config.toml
dataset = "simulated stained blood smears"
train_examples = 195000
translate = 0.06
arch = "wide_resnet"
norm = "batchnorm"
depths = [2, 2, 2]
kernel_size = 3
loss = "cross_entropy"
residual_init = "none"
learning_rate = 0.0048
eps = 1e-10
batch_size = 512
lr_schedule = "linear"
Rows from block 2 of a small image classifier, named by matrix and row number. Rows with one number belong to one channel. Each number is 128 + 32 x the weight over its row's rms, rounded and kept within 0 to 255. All counts start at 0. Numbers have three digits each.
After each channel's rows are labels from the 100 images, of 14848, where the channel reaches its highest value: "top examples" is what is common among them. Only what is clearly more common there than usual is listed. The data: simulated stained blood smears.
# convs0: first 3x3 conv, stride 2 (model.blocks.2.convs.0.weight, 240x160x3x3, each kernel summed), inputs 108-159
# convs1: second 3x3 conv (model.blocks.2.convs.1.weight, 240x240x3x3, transposed, each kernel summed), outputs 120-179

convs0.165:162127181125168132149125132161121164123135131147121158125110177137213088158175148165134156176145121192149156123128167131141180160166149209116202153117106170
convs1.165:095178148098167177098142144159137147158143109145159131171171176109159122151166178178166122132079127109128102180115169163108180157084132132179123085109184155167089154176092080162126
top examples: kidney-shaped nucleus

convs0.77:112138105118125105110121106103101105136166126110124080148095097094075103134088091083110112086077081123120087130119096144102092108096104089092084093100130111
convs1.77:084152118122120107123115118115079169101050154101092151100133125136127136111103131122116114180097172133134144102131122111170145064114130072140157102042131041140107092110115084103125
top examples: lobed nucleus

convs0.195:147142153131140169137131150149181165093152154155123136102115153147149126097138131132192139150126115162130137121132150150166143143149142149101123142114070134
convs1.195:146145105109122138114167109106046117185140144178092171122122138136118194114117148130127201168129149111060044121150125129060154097122077141150111132125148117182132096137125132122197
top examples: dark grains

convs0.193:166134183131160139152129129162122162131135129140121160129112175137207085160172155172134153182143116172143154128126163128148180156167148203119186154119097177
convs1.193:097178150093170176102143139159136150163144107145155130166167175105159126149163179165166117135069132105128100182119172163108183157081134131182120079111181156170084149165088080164122
top examples: kidney-shaped nucleus

convs0.56:118097117096096126130078168116215138143089092113078111120195121114148060161108107122172129120086091136122110081099124109134125118119116125143130109082125101
convs1.56:142114110121112110120196112095082115125148169151088135099112110137095232112101114106104250122137161121125092108195109112094115094138143165114129139154110095118140097107133141107230
top examples: dark grains

convs0.147:153100144107089156174092168149168147187104146156070156117200147147155081091154140151171165157087150153161164088154159151144160144147140146192162145094192140
convs1.147:150111101109116128129207116090089091152181185179104150116113120158082178109117122121113169148138118098120112125177105115061122107141089212123078145170121086124151094126149152106165
top examples: dark grains

convs0.169:110119111117130120090121085101079097074088106152114111129132107159135120107113095096092114108167175108132112104085115074097104107102083116161116100160057112
convs1.169:139159158157161149111071147138149178149051120081142147151147152140137127144138158148138109165094212145153114163073138145134164157086148091160130088058161160156106139152085079151119
top examples: spiky cells

convs0.134:168134171128133154150127146170143156113101120148114171113136170161195122141175163159160163175160165168143172111148171156158169165167156182129189171164099138
convs1.134:132167133146175165123094139141113169157107100127141158162158173132135146136152178161161140186088183144161130172102158164115180146082153129176123088123180122160106137165096080148131
top examples: kidney-shaped nucleus

convs0.216:142100154070055157095078113130116120094168082082103120129123140085095113122112125114116131119065065140096120084106140108115120131137117113162094123068091106
convs1.216:191137131202132116134134127121119150134102138117121134122131119176142118133124126128123108128164236179207110125119130131154132120144204110131198146247124129128138121115140146136140
top examples: two lobes with orange grains

convs0.99:112109108114112118121121084105067074080159114120126101141091110110127132106108089077086114106098108121108109118104117107085090105096063108158115102086043125
convs1.99:134164141172175153119083138134147180137069124077139149152155159147146106138139165151139099146090237150173099165084140152131179156078147088175126104070170156159107140147098080144110
top examples: two lobes with orange grains

convs0.159:151099144104094151174081161146164144189098148157071151109194143143167075087150134150167166160083155151165155078154147143130160145141138145192162146088199143
convs1.159:149113108104116137124202131095085094165184180200109160128114132165088176116128126121128171158131114096125125130166112116058121119135094220127082144169130092129148105141146151103159
top examples: dark grains

convs0.16:101105102103123097130101091100085096090089101170096104107096104168121114095108101101091111107178181100153104099096110110104101101100089110132121099181078111
convs1.16:104167143124175158123082146139130160125073144070143146160155165138144157140150168149148145101080144115110072168124149150101170156077122086182086103017168158168097145150107074148146
top examples: spiky cells

convs0.221:161128177128163143155126132160125164126136128154128156125112167142218096159175147162129159173138121189145155129127170131145171165161145206124196148123100181
convs1.221:100184148091177173101138144160133154156142118152151132167169183112161127151161177173164124130070132107127097178117171165108183159076132134187121094114180154172088153166095080158130
top examples: kidney-shaped nucleus

convs0.34:167123173123162129146111138163118152139121129147108165115116173143225076143186147160138155189146126197153164113140165125126167163163143216116212154107100167
convs1.34:095175153100168178103144147165145149158149114153162130170171175110156121153166177171170120133079126108133104183114170166109179166087135142176123083116178157161086157175094080159124
top examples: kidney-shaped nucleus

convs0.139:098086105121080120096123142088129079102119125125125106141143103123139147097112076091134112107117126105122113118077110082082101103088061114171126081111076119
convs1.139:214119149177126125127123143126147121146135160124128143131119128197110158142134126127124137162146234159167108135120118125128125135129170154126152124211126156133150131132118131137149
top examples: two lobes with orange grains

convs0.1:136135149132120179145132133143165172105144125137127123113130147146142126127122126131152144132132098166121130127104142108176139139145137139116103128130061108
convs1.1:117177113093144127092169109102058160165132146136094135105143137112173185101101159139116178105118116096071072129159135131085169102112096083166104120077151103180113091121112111106192
top examples: dark grains

convs0.219:157141160121138172146116181154225170113152152150107163103139159150161108114158155154219166159110155160138154112153155161158159155152148158100156147112100149
convs1.219:159111093134115127147180101103064108163159157192105151117109116142075174105118125111112183203153167138091061128161104109069117114148080203117118153165119124135155096122151155113182
top examples: dark grains

convs0.220:144111155096075161117098157151141179119144120099079129104117146108111076145133152159136141129071058158089134106137147163172162143156169135101118148091107134
convs1.220:061117118106119110131081119116111126099081085074110137112122107078093118117113112120115109135091105102119179111112117125100121106100091064119093099050111077111096107111110086116112
top examples: dark grains; kidney-shaped nucleus

convs0.109:109122111121130108099126081102058083080112120139125121145103108142141143095120100095097111116156157113122116119086117088081098115098074121153122104135039119
convs1.109:122161151148165134114072134133143193144068103076122137135151142133136108139131159149126099144089208132138109155082135145114165138071130090162109071073157145152093127132073074148104
top examples: spiky cells

convs0.15:155130180133158139165124131179094135162118143141120180127114157151214084146185161188110151182157145174151165123139137129133155191173151181144203175120110156
convs1.15:099138162092165171099136157175168142162157109155180122181147155095145098171180148157164095155066129109143101180101152164108142180075143161142124074151152168129093175178085074178101
top examples: kidney-shaped nucleus

convs0.201:103124112133111117086139101096092059085116125131141111144138109123134155100115090082112110108134135116118111131097113087060095116093065111169109095121032123
convs1.201:142148159178155126109085138129150176149077112086122144133143134149116132145125142141127109164094255159177128149092124140139149131078178110154142073103147151145099130140066079151116
top examples: spiky cells

convs0.65:126104124100104137125093176127243139133102108143087118074160131119132088121124112117191125126092107135132122087113139117145125116127113134131125112087126111
convs1.65:146120117120113118126187122093066119147148162152090137103118123134105226106099125114113234116139155126093093114180115112100128099130098154127127138153121086133137091117132138099238
top examples: dark grains

convs0.53:145111148136091139115122129153083120143160141080118153122113138108098117119145166160088134140111092130085147137173134166121136156148165127123109165148152143
convs1.53:099088126085104101115084126110135115116111110100122129106098088102078067120114087093102083158098098083140157097100101102074086122102113136091093102129092104077111112100113101109062
top examples: round nucleus

convs0.141:161133170130152153156129129162132171117140128147129158130113169142211098162164153166143147173146126188141153129133165128147176165165154193124196155124094186
convs1.141:105186144095176166107149136151125158171151116147145137159165168108164132146159175164158126130072129109119091175122168163104182154073130130188117083117180155168088144162085090160137
top examples: kidney-shaped nucleus

convs0.151:156136170127172162146129141152133174103140134155133140119119164135201103170157144156142145156141111175145138131112173125156170152157149185122182145122098176
convs1.151:102186140089183168096143135142116155155135119142143134148185178114163131137151185170162138127078128102105101171123168166103194145072120121191119084106186138179085139160082078142141
top examples: dark grains

convs0.94:143124132132118172151124179140180147186101133150112154108204139151164102096158131150191153159122139144166161113157148130139155145134131153222162141131175128
convs1.94:162109116120126126135188127115093085151174161225127141138112128132086155123122128120126165159147134118107096141154114124071123143143084231124087152173127115125153123136151157126157
top examples: dark grains

convs0.100:106120104122099115104133091099081102068093106162119091135118105150114128116097083092082114095156151106134096108080110079096104104099082095168093096154079113
convs1.100:201122155180122134143099148143152105120138139122145152149111122145105123143129137139122083153150224151166111144090135124138121163135146137118099136136131173120156144133131150146103
top examples: spiky cells

convs0.128:162131185125168133150119136163118155139131130144121162122112177133224080149184147165130155179139119197149154125123164130143171169168148209116208153115101164
convs1.128:092165151098173176102139148161145143155147107146163124174170173107155114156169166173173118139073127107122105184104163167108171164083132140174121083119173157159093163179091078164119
top examples: kidney-shaped nucleus

convs0.62:143095145103109132133083118152049130165176099084080145128137142111143071132146166170093134142114110138081145099159134127132139151149168141112157158110166116
convs1.62:088083132113110107132104129130162094098129088152147099131104099096081039136129095107117036112124103099148181119086107117105086141127118154091098122128098136080118141116125124130028
top examples: round nucleus

convs0.98:123087140095100157117095127138094166103142120106101091115066128084087077128097133152092111107064077139114100105122105155155148108144155113087104132076098119
convs1.98:066104122102090111130104117121111110093099105103111137102110103099101118116120092099113116105106062090076192079124112101121096109129062104096104129051094109094111111102136106111111
top examples: lobed nucleus

convs0.21:162138166137145158155134132159130176103142126147137145132114166138197113170153147161135150159143106181145146133116164126162175155163155181125172148128080176
convs1.21:105196139098173158088153129143112157171148119145132143153167160109168142141143176166151135117075130102111087162130164159096192144062126122186115084110179151175080131149086087150145
top examples: dark grains

convs0.74:165124182130157136151125135164119164118143127148125165125112171128208089147175156164123159174132119194143152125127171140150170164163153206125189154116098179
convs1.74:099168147092174170099139142155142154150146119143153127166169175103158119147157174175164118135066128109122096177116164167108181162077124131177125087128175163166094153165091075161125
top examples: kidney-shaped nucleus

convs0.11:095112100123096112095127124089126073080116119128128103142128098123134152100104077089117100103130130098117107123074107084077094098088067104156112082122038110
convs1.11:189122166186118132122100148132152126151076148119132149130123132180108140151140131128129122187120247161168121134090124124125131145107159136130156097144131157135123136134095100143145
top examples: two lobes with orange grains

convs0.127:131077136104102125129093111138046131127135109090086135104115133143137069119140154163067123136119134121124132094132124104135134134135155133135159141113155093
convs1.127:105072128112101096133145127116162100101159128151133083115090088106107062129116083096110053095130102101149125105132098107128075129131134166079090130186086124070133131104135135117064
top examples: round nucleus

convs0.226:102121108132104117102131100100101068076115121124136101147135101121126153099110087085111106097132128108116105124094106083070092106091063096163100090104028119
convs1.226:146144158171153137108083140132158170139075120092135151139145144154110129150140147146130106168091246155186130161091132143126155147073155122156137065105152166151096136138066072152111
top examples: spiky cells; two lobes with orange grains

convs0.90:162128170127175134149122134157118148136129134150121169115116169144234089139190142158132164187145124186152169124130166126131164164158140215124207151118108172
convs1.90:102175152102169180099139150162142148154144112151164132171172178112156120155170179182174120136077131112131104186113174162111179162081136144180125082121185156164091160177091084161121
top examples: kidney-shaped nucleus

convs0.86:169125175119121148145120131170108158094092113153111171116118167168205111130175166165126163170156170170148170107135168146157166168168158175130191167170088127
convs1.86:141158141132174172121094142164118146129119110148153157176157171135128138149165159176170138149083161130155141177104164166098168164082130158165111104152166143156113153169107078162125
top examples: kidney-shaped nucleus

convs0.61:126100118117095159154104171119198138169105141146090129111219124133140085116126104126185155140094116132151134106112139121145141135120111133213141113093148125
convs1.61:149132069119126130120202099060071117162158187155077154105119134167101182084089139123108167169129150115137111123170108114071140072132095154142098137142137061151144066123135139090169
top examples: dark grains

convs0.124:165126191124172134154121135159113154138129129143119168121117175136224086146182147162125159189143123191151163125125161127141169169163143215123210152117097160
convs1.124:096169151100169178104135149166142148152142107147166124175171175107150114154169176179170116136081126109126104184110169164114170165090130138176121084116180156159096161180092083164117
top examples: kidney-shaped nucleus

convs0.146:127098124102107134125090167120252143150108097130086118093168128117136076146120112111197124128090103139123120088104134122137127118124112132112119112083127110
convs1.146:140122109113115116118180115097069120138141162162090141103117121131107239105097123115109241123134134118100093109190114110084125095130114157124114137144123083133135091110132134098228
top examples: dark grains

convs0.114:115081112105065121133093153114161118181106106145085120107218112126146068112119106123141128124100119130145122079104122102117123122116111121247131115095160102
convs1.114:163111116120114127129177129113112108148154186182124147120113120163097168123116123114116146083146109114113107124175111116052114119149108201118078153199118110121149117121151156120173
top examples: two lobes with orange grains

convs0.194:143126152104119165109114146149136195086132131107108110105105149100071108151121143166131135125080081129104123117129142169200166127152170143084118134107086145
convs1.194:068115139111108091112139124119106122097098101090105105096117096095115139129112094110103135117091115105091145089143115114137107104100094065105124096067094096104083116094093082119149
top examples: dark grains

convs0.152:167122196120170133152120131166116175126133133140115153124105181131203077157176148171126157173136119195146147117117162132161181162175154199107198150110097153
convs1.152:079162151094165171105137141167141144151140098138164119172167168101151118156167167170173117132077119103122110174107168165109167164092127127165113084094170158157088157170095084167120
top examples: kidney-shaped nucleus

convs0.76:162129177126167140149119133159119154132131128149120166118110173137234085147185144159131162178140122186148161121124170128141166162159143219114200150114106166
convs1.76:097171152101174179102138146160139149153142109148158130170177174108157120152162179179174125135078128105119103183108166174108179163079131139180121083115183150165090156175090079157121
top examples: kidney-shaped nucleus

convs0.237:133072137114082131133102124137041134119092109079095141103123137142157077135144154166075124144129132129116134102124127100144136141139153145137189139107120101
convs1.237:098081131120116112131131134136191104107163108149156086138098107092116045138136098109128028098131110099138124123105111119104086151130120149091075131156101148085131152123134134135048
top examples: round nucleus

convs0.87:101085099127055121105135148090128071127135147118117109126167099121127152079108077102136104106115124102130117117093096079073101105086072107177124092127108109
convs1.87:196109144156110118128140141119142102135167182154124135121111119188107157137127117120119139136157181140144115122144115115114109127141121183115126142217115144118156128123137153126146
top examples: two lobes with orange grains

convs0.238:157139168134155165151135130162130173113139133149131151128118165145204102177165146162142157168150120180151152131126161126151177162165151190124189152122097185
convs1.238:098193141095174168094143134151124153165135117143142138162172169109156135146154178174159127128072131107124096174124174160102192148070128126187117079108183151173086140159088082159136
top examples: kidney-shaped nucleus; dark grains

convs0.206:159130182129158139154129131159124169121139132145127154129109165137209093161168151165134153171143121189142151127124168128145181159167152191120191156120097180
convs1.206:101186150089178174093142143154131151164146114145150137165173173106165128146158179171163122130070126108123098180115167168109188159072132130186120083118179158169085147166086075159130
top examples: kidney-shaped nucleus

convs0.136:160135168136155156153136128160134165114142137148137155132113167142208105166165151160139151170147123179146156136129164130147173160163151187125196155127096195
convs1.136:110188141094178169102146139149120159170143121150145141159170174112164136143157185170158131131079132112122089170122170161104190151076131128192117091117182151175094142164090092153140
top examples: kidney-shaped nucleus; dark grains

convs0.181:167122180122176127148116133158114148136123131150113168118112175141230079143191144160128161194144129187159161121129168127134165167161140215117210151115101160
convs1.181:096168153101165180105136150168150146150143114147165128179170177110150112157174177179174117138083128110131109184110171167115173167087133145172122091115177156161091164186094083164117
top examples: kidney-shaped nucleus

convs0.144:166137167136119164163138140171129162140119134135125177120117164153177135154174172163153172173148155159137168122159161166164167168170167167113179177161119161
convs1.144:159150138168160158138081142139118140153105092113141159157143159136109138136146161149152132202100190163181132162090147153127162142088171130164131096132163120151124137163105088143125
top examples: kidney-shaped nucleus

convs0.67:136069137120058158164094126130117098143130082135085147122149130118134098131139125127115149141085097120122142092119127105102120155131108127189139136076102136
convs1.67:169114139146117125130139145119160113130145168157141153126110116178097134149131121116119117146147139139163113127154118117120120129143175212120135150235121120115159136123151158129129
top examples: two lobes with orange grains

convs0.54:167122181126170135151120136158115152139130127149119165120113174138225087149185145161125156185144125191142157125127173126136167164162143216126201150117104167
convs1.54:096173153099172179102135149167149149153145114154160128177169178109152117157170174176166118136077130110132104184111172167113179165081135144176121086119179155160094162176093079162120
top examples: kidney-shaped nucleus

convs0.185:165135178125135162158119143172095159154113139129121164119118165155198098167168159197105158163151150165137156122149167135162178180169155184153210165135138135
convs1.185:081139168114161156100125157165159125168146101142185123174153147090141088173168141151160090157071124111154113168093149162107140176087150131139124080118144163131084177164084070171094
top examples: kidney-shaped nucleus

convs0.17:120126131125145135137129100119120146076138104135127082110063115125105104114101092114112120096136101101132099128090123092140121103122117110071088106123046096
convs1.17:084161154068149123088159141129126139166167135149134130117148121105165131141123126142119129123060114092087102120129139145100143139055134092138118071109127140128070132122064054139138
top examples: dark grains

convs0.14:158116162085089171158086135154109188082147108104077119129120160152179045140133132171126151136124119170115136083119169141173174150160165158145179142068103106
convs1.14:059149138082148133096137137133131134143148099113139137133149125091140099143142128144132105116061081082104105134115151150092140139074111122139099070083130128128077135129075060151106
top examples: kidney-shaped nucleus

convs0.110:155151161141157139143131141150168167097158109156143147129106164121179135115152147141170151154134116166145135136117173141148153141149142169104129141136090137
convs1.110:136196130092181155087147125132080156171135129134130134139170168118170139120131187160149164132110168108077069157127155149097192136083088092192128106126184128188111125141108114126151
top examples: dark grains

convs0.52:109112110130101118089134123086121074092118123126131109143146107128139147105110080083130111102132132104118109125071109079073094104088060107166116086119045117
convs1.52:179134161183136134119096146134153150146084133098131153139136135178111143146144139142128125170112255167179108142104130137140142140091180133146159087150143168144114133136085093147134
top examples: two lobes with orange grains

convs0.119:103115102112135102095109087102086099087081108161108106121121104162112114100109101096099106107187185103154109102094110091103101102100092110134111100170071109
convs1.119:111173156122174150105079143139144184135062131072142150153159160130141134140138168156142132127081144122120108169103141152113181158066116086177098081036168155158094138153081069148119
top examples: spiky cells

convs0.51:111095100103071146130092116104132096109123100149094115144191102121111109101109097107130124109101097090128111090116107095091104121102087097224117116081122100
convs1.51:170122128154121144133147143122155115158154196173133174143115129207100142151142133125134132163140181158189092141183121128113126134137189223127144142209131135129153138141141148140129
top examples: two lobes with orange grains

convs0.79:133109139081116160094104110132142181082144119088105104117092136116100065123112116141129123116107112145098112094108134102157149116137143118062119121081064092
convs1.79:064119134081118095117140120124116124108131114116112095099123101097134131121105103114105136071110079066063131098134119119111108115125076094106084115046101125107091116097111108119132
top examples: band-shaped nucleus

convs0.84:103118107114098114090119081100081095072080103153116097131136100148129124108105090092078115104154161104131100105090110087094100101093079105184106087154068113
convs1.84:206131162177124140134096147140155119131128137119149145148123131164113132147143137139131093157139223153157116148076139129135125171126149136130121136153137170130142149136131142150111
top examples: two lobes with orange grains

convs0.143:112096129106093137107108112129065140077120131118088102097075118114112063103099125140080123104088077121121104112088113114147122119132147115092109120083010119
convs1.143:065118124081126128121100119145134115110094112109139102140127126084121088120137118132138082115106080072063211131109131136093120144125062079121079124022116148122106133133129115143081
top examples: lobed nucleus